{"norm": "batchnorm", "depths": [2, 2, 7, 2], "widths": [64, 112, 192, 336], "optimizer": "muon", "final_lr_fraction": 0.01, "weight_decay": 0.05, "adamw_weight_decay_other_params": 0.01}
Rows from block 9, named by matrix and row number. Rows with one number belong to one channel. Each number is 128 + 32 x the weight over its row's rms, rounded and kept within 0 to 255. All counts start at 0. Numbers have three digits each. After the name is the row's rms in percent of the matrix's.
# convs0: first 3x3 conv (model.blocks.9.convs.0.weight, 192x192x3x3), inputs 140-149, a 3x3 kernel for each
# convs1: second 3x3 conv (model.blocks.9.convs.1.weight, 192x192x3x3, transposed), outputs 140-149, a 3x3 kernel for each
convs0.10 092:122131130146138103111120100126127111124087095109135132111127130122162172116130073105153150119129105112099224123113130120148097118157114149142100137146075081148103193089107158165131158107102138061108098193106146140044143128126135124132149136123084089147135147128123122157
convs0.11 107:129111130142096186110117118139091120126147133172112197096142105109075094112130130149123154152101130115165238149139138164119097170114136181102132148120147194142100129077126166130126154103136157205179209170148140129065115109090109120140138092199156206156112119117155136139
convs0.12 106:119114125090124115138116105139141120142136171111111149148120127148136139158137124153118099142108114103153091161158124129144129084109206139158120087133090080136152114124107098143077118092103155103250139099160071140058131127141108146126138101135131093139126110112135186153
convs0.13 106:143150148111113121121145090114113115117118166119125099130129135122157116117225104082134103100083174128130093114117182111148145112090143162072180137158191123073175127109130094163155135133157136151177094067160097074168173154122114131124189179134112180124099168123131197188
convs0.14 101:150119111086114111159139107116126157119126133116137122106139121144146137103146152091034112128143168112107163152138226098102103133161105145121213141147096156134165125145156133149111139124167124140135184141209105172136151145154104115150101153135145208156103072098166141203
convs0.15 095:135138115141095128112127101136130127136121129128084138107119111083164108108167115116124134119105201145152095134117114123115070140122041141171124137114136120186076197126165115103104099137128141115111143134159063159114154184184118162144096120128150133146128158116148123098
convs0.16 092:132125101103136109146119105126108133113145146116089103158144121162111142140153142251116141142151081186157182117117104079147084126131094079101135088184154110111173091141129127131175128128147067185071130137164088124139136155108142134125148171117116090093132124150120116169
convs0.17 099:151121131099176089144089117145135124127111134140157110143111106102166148142103152071183125143148120141130146142114116120107075100168109098140149117139099126116137069171169109102118062152145154149102074087122047116154128209146125118113142205215173137122131187117156143107
convs0.18 094:127113145104113115147111104141149166122122127162116110111115103167143120119141082114160120119121187112135147131158125142112101174125076149114168090147065169145126115137120124127172158161143140155157106142151113106149148126119156175069127142089182206169097148115087138117
convs0.19 094:142154163155140163151119147144121101136125146133127140136139099107139130123123081156083112157202140150160057141149127134145112124088140151095179120108099110086105160137168154102170128113145145149118122069092071178111157125168120122080161101144128136142102144122152171152
convs0.20 111:139115151123131100160121126130145097116124115108161142119118121121084091120092109184132159157130106111113107084155114134105126063212197101140154098071114079159186174119223126123137162089204104142117076144053124081148147116123125106125153118178142088121121111135185095106
convs0.21 090:125132136127152076160143210140138073104140162152129077139125147107075094151104145124109166172122049132128018160099114081146159131099138142147156114121147088159156164161215133098115162143156160134142199057133101137097125106169116106144074115129154121186151142119159128179
convs0.22 104:110126125108140123135108148136104117113167142119167062141099134084123098135160112101141118171111104072118119141095134103144120081151055134100167104133135153111140137154117105142156128174115101160105120111087130130146105119128118115104102170139098105119142176116074132190
convs0.23 093:152114125114114093114097128140106090105106112113142017124117077144158142120108056091127091140111144110137119139100059109063135109144017115183095084116165100193071127152143138078093110125104128125033157191137135135135147080119127137137119121101087169102211169155110149120
convs0.24 095:147142145118154126109120137127139173082118079109112144119135115138156097141182098171158138151112151147130177120135111087122134141123143088104115095143084124123148114143127114133136122145084099186156134075170080112182146098151166140164219146187078197158159146130081225093
convs0.25 104:120103114123157147107142137122089099141111152136049151146125166106123113133113090155167089151065097151113139124109106146118121148114136111138120059155066097122080124155151112134137132131109055217076096108100148128058115170127133167097118138073101146117122127116108126101
convs0.26 100:129116137141163111140090150136129139141141148161109207143124109122183125169092114137160070138114064081165081134140104119156163104094167085101018094122096102095111124098112121121132156108177060078112116133154141000122116153135137105110084123105109120134100130050126107142
convs0.27 098:111161092141136164073174106134140115139108127168103098114139140119108114183139194129143123126116053099194118135141154112113142135106076155158114123122155128150101106111099175127114110098141140060148154082141162102131145165154125120139116189156161129144168125181145112136
convs0.28 098:120141109122158079111136085130160121171109158110145093149113143117170118192107197124089166147185203127170147192177121131163116156179044120100132110140121126172142124103117123122113135155142172015184074144122151205072149135083131089115118096059116129194112125127141144117
convs0.29 097:131120136102149110133125130121128142126120147097118105157134138122143158129155080155126076105092107213086143135135139172108130120111094113102131121135114135127138107140124095093088140108118125141096140101042130009063127118137136128153141106176129148070166116131145131095
convs0.30 096:086167126129130109122170113141133159109135159150126081114135113154154153092123067071108137163120149063076178148138134099085106154155100151113092179117140155111105151129091154177166145134141074146079110100115066062191113117127123123124138122109092118100135086154089136139
convs0.31 097:103179099131150133085139090122122135119117139120153115121111153141104161132069066135093090214125123145133087071112121126093142146166138070075129109053148099142125069093045159126132098145083157118149180142150148077176096131115085138070121189116109097103102100120093167166
convs0.32 101:168108145067165099171097126136085119132092152138120101133128152150144116114145108168113147141090127165104098165137132112079125163122133162137087109143167145160133121094151105155117116088126050156101098173106057175088111112160125118123077073086136135086146138129155157147
convs0.33 100:121126125120104120133166159089118151134134118093171092163123187102130123186125211116179115124142162157147086101114143151155101158194069101133149121081183135173123115092113131092141129089153128133105213185104066151088150129125145149174165106137138165150158146143122108179
convs0.34 101:122122106124127143124120138133164127118112132151135123137088152151080153174071151058097052113097134069078084123160157151097140139160151098168160095068082141144166128087115147109163091150118105137161128064160069011158137156149130120137133144120164182169137123133101123115
convs0.35 100:118139104143102089143090123159117145111110109146159152107153161146153132157151150167132112111069087124136118141093144127134103140107112125118101128106153169081152130139123140124097122152090129102099145130184114140136139084192128152170138081142130126134188136140117123127
convs0.36 100:104111114108110154085116076108120156108128123135121136146093098177145162120105112127060095101154108116095101125158140097148072108139109109124121107063092132133081146132165096123076151084170174110096107134080145077136136185144092111107105124100150187126105144160154140137
convs0.37 104:075148093105090075104116082120133113106140120139105162133131102127128087134135119136064144059128125113108098106137093089169139129098106081150076043122124097091117126147083120102173099121090116141146049125124081118127133131118117133102136117016153153163205127130176135115
convs0.38 097:140070172128111114115112139171105132137124097154146108117098132075102116121124130107081118086127153064130145201139133134132129171156063119143168113162139196222129111120179135119127105139075140110112161090121147143108111115115102117095147185149086168102065126167111148154
convs0.39 099:120131125146123082140113148128102110113089102106128124136150137105152111117121114163202123098147123127097065132114082129077095102107089151136165137089086124155093110100109136105118142151139107134087129217107174183171139149092113117122082140053096091082170179219106108153
convs0.40 105:144134152114114140141130123103109126109144119087105084140125101137144181139135136077125136105198161174100098101142105092124109049128073113181115141103167110075108143125107104150136135111127152106134069160118079101074138114142128123118142070109098143112097144118107153095
convs0.41 094:127120138117141113115115099139107099146107148130170110151143133122143094141160121149122140109114095089109081112104096104150128123169140092083093124118109135084198103138152125103151129118163122133244091100132143122181157170118120142166184068157200188160111135119107114106
convs0.42 097:119089098145109147112093122156107124130125092159147107134122162134117162113157124075158150211185123137102049177131166126134086180169130127183177134111153107183197110147127140106109094052146182180169085074173166173211103119070110127079107108132152169139093082153110152087
convs0.43 103:078112088130129081110130101132108129158136134145075125130115176112080137173100212134119129126123197149142115141078166144111117147056143126065126144093139152133077126134106129120143178099131151108123121172115148143130145126146093143085165149167165089100204100154145153116
convs1.10 146:145107186114166096134073151149153142119097130138125129141121137088203131135111141155153168152145136104122136135142132104076129080119094117112126103160090133139139105072139082135086140111153095045110190097086125130134189166121100101112146150091132079132170122168168151162
convs1.11 093:111098107100102112135064104106137128111069128122112136154058201072164186116097110115208133118161157155120130100133091122135117111086056122167139105133137108171133165138166121107189170101167107159055124136171106199105160116209143135131143138135154101122131092132196091173
convs1.12 113:108131154106131065123128153142165136132126087138115110151160150108061070130129111086139101122080091080124093166131089139093112159135100112127121137119100084126100131125085154073111166192142154180126135080128152166066123111115125109136134099170159115162120174144163133159
convs1.13 092:095099060141154144108130119142141169140113075135152120068169021101141120082169040150134157115084109153120193151133157110087125142150154117115130133128145127120143141084066177128119130109074122067097120167099152084114088091058061159072110082108139113126114158118140138096
convs1.14 095:133126115101112175053089121123078084124087100091107045138168132071129123127157113099118136108149150099195127144067152121097117111091084126142146148180145154156145151142140145138123104082134093121111110156115155115195149105201150168132175175199149115101114083079108115072
convs1.15 104:138160147132069155140169169144178121100148060121142110132144113106129092142070114107154126138156172112178106140148083138079104144156112120149092143132118112160095148131196116125094171135211109195085131109131106137136118150142123158108118160157113107122118108144097097138
convs1.16 083:102138112109083132107185116112128133146109106178122137125183172121173196090172110100180153135157161106176114121105123135060076103103083121120153134138084095079133117095124105149145100151080105124103123118115092142100137127179127131197066158134136133114159167135115149129
convs1.17 102:169109141097099091090123106116133108105158157105104157156148129093121104140113195081113119064121138092175117140128104142123069102117114082138113166143142114122148180131157092102093142146125138116137169146088137090119181167155116062100155147124101152103120071106103089103
convs1.18 113:174154156115209123170178159178124197140122153157162179157116141136127132138062158092172117160110141160136127108105119144092094087147085152154178104160111135137120118083097142117080115119129080084083157151184108142071092094127140187152048131132154116168177105177176119162
convs1.19 121:130141086120160090130149112168079146106118122183121163121165119131092171102189123152101170145124196163110192143152122123150073155077122117164128093166075115119160087107107166133163150165113193177172146160100143240137096158124107082147060089135100094129130090104100117106
convs1.20 113:086147100101157097120143165092155105133121138095135126081125112106115136069175122102124087122158117117106087150108129128105120156114151157150133111110113147159100127144122123133128094163130163112088154078130204159106135105085133125100127184114129132106115207119112148095
convs1.21 108:124149091116185066094144066163131125153109107105116128118166112130076130068146100149176092119145061161143117138127143139161121120098135129090140134143109101147117113103146196120107164090181148107157140121122117128136141122175111075117169137175100141077115166106117129076
convs1.22 122:182139156158162164184100148146162155147080131163152150118156119169127172129136098168118156110121125156120182132172130070092090117092137123171121102146137133162135159116126147074136099161172108145133179156091121137075107121134070110182067064101122150144088132159135157153
convs1.23 091:110092117112188081110122128159119187123156123150098163118105107175174199156172163125169147157186186138167137127123123120069076121059120162117154130132111118105115138142133094129114130161100159127098151148130175150111177126168134192090166115172099133087112098124114095120
convs1.24 091:157102100114118151117194157118093073115155166111117114095101107128103090117074108174105175175118156146079137144106120092146154152169104122097140119132118140107140138156127124155125116124078157092078094150079129138103127138162099076107103136059101130106138152139092111097
convs1.25 101:150199117133114166147184122166123134121134091163125182167146079206136135127156120106147127097100143097136120124136112128105139109152138136161166129085127125145146100080116139140169118060150090138052176109140068134092128105186095069127087095179146088126107086144144073132
convs1.26 117:160129168062109071041056157136143075107067113156046128107168150165130152157152052158194140170157193102130091127122091129122111151078134091149127117131118082095115129123139141101166169167155077077077109129196078150072158094138143148142169183151113121082148174155094136089
convs1.27 094:107084080143084178129102149140095125159107135123115143106160140130102129182150175184097165070125059179118180114172132137143166115157117095150104094119119071146116086151097188117219072157107142137187063129120143120155069152125083142061095107098129091088108097095121070076
convs1.28 103:086111102115155146127121134092103096148107118090115059114137134170172172092136112120158152095112113121131113140124091150117144174114153128130138129109137137139148120157133153140126123119127146081144175114108149112158135129172160136154126105123122133135151145170115153169
convs1.29 122:075145120172161149116144167104141136112127146144124130103150062138116172118093069106129131174185146069145044130154118128137144124128099104116116143136123107146139189102194107106112180126181119107080137155168070139131250129202156122149176106169131090146157143101095140108
convs1.30 120:126176108119204197119145089127157089131124148111118102139100129125165116122093157117142142056159027131124128116109102075092077112096124123094105104164125112104114052133141096097097105170101137082085127145084152120090142132198098132115123122121129105146115107154148102161
convs1.31 101:089116115086129157138063129137139128126115122150152092121129137099098103101129132130131137162098112105093110128120111132162171138154145108124115104156162125135117184133141114079114195172149097183123120152108101083106188173121092153020167102117109088136133123113134107086
convs1.32 097:090133137089190148108132133119100113133156135112102120111142092103154140135147149108091148074135091122079128123108113143106135112135118086135136095131107088134127098106109131087155159108125143111117179127182161107142144143151111107113113129184177181131120109143174174138
convs1.33 097:132098125155172161109082137120104138167127173143129172158129171171060117131109082121136089128141148142115144149124131103148139139124076116082126112119135121118152115117134091135107084058103171158158142145108144183163113126126150142137081087068145138169142083132118152141
convs1.34 107:162096165142166110195105107179113179122083159127088115134143152135140159182100095109122135093090122174134178137118107135067133126159126066136092141091148062153097135144154120147171143098154109158099075147079104190111137157095105122146150186085108073142111155132107086124
convs1.35 089:128148091213058166140221119153127121108135111126120119134144067126165106128135159078115091080160123099083146068121056120116094118150095124137111103105120124129091127135141064158100143144179168123132145147136124097058132129107091185098093148109143131167103109129158097166
convs1.36 086:098143154183144219128172181163201163185109177141176185125128108067125009111124120090141099097117128120123107159162154114078122137172140125099093127146137083117072159091129084135015154131149174103124080119085166137066208104143139142164158135120133141124136124180157102170
convs1.37 112:131120133126170145141144136129083142135109125154120112119096101151107124075111119177118144131143121166127149155094170100147119156113151138115126128149153139160120204169209151129183192113165095118071134144073053100100206129141106139138194136102145116136146189163134104140
convs1.38 076:148124167140156081102069110127123102148113153113172098104123136128149122146110100124123149119124151137111164089106108134177131125147097121128118105139130122128069140086110131118179117168132123106133139140095141134145103127166127145114102169114116166152139121142128147154
convs1.39 106:125072145165164184155148128107111124121144138101152100141142151157111171142095080132138153134140182121089109116129121079141147130122135091181102134111157086117110113114086168117159144107099124123104120103084113151094115185107105108144091092110168145165181107162189167169
convs1.40 085:131086131169129121124065099128155128141088090121167118108100113113158125130105149117129105136058140083127097161143169125125124161123158137138105125137154117109080168099186124102124150067174163145162135107142144108181146103155119180157121203095143127103107145117153103131
convs1.41 123:129110176094079062115066162164109124114150080158133157100028115038099116128146109085181090132101136102149122139153144135112122152127172104131149091107139118156099076077092183125141082097117160196105105158099125158060138131149099161121091148107121137151126189160150115146
convs1.42 108:114124152084078166112093116154095150143110161129069144121125108168089106112124053149126148135113152142145178192152187136103144116123136124159166140122146118184108138098188107098064115130180158135140123202126105138126149145152166125136103150115149125137071157097137111139
convs1.43 087:112086083118091137117091108122121075122129066101136091089133114198140160196101189124121151122145174117078196132137126070118087150081100142164109098149089116126094124117188143080161126117184166168141112166161077206121141159126157122174127213091103142126131088155110179153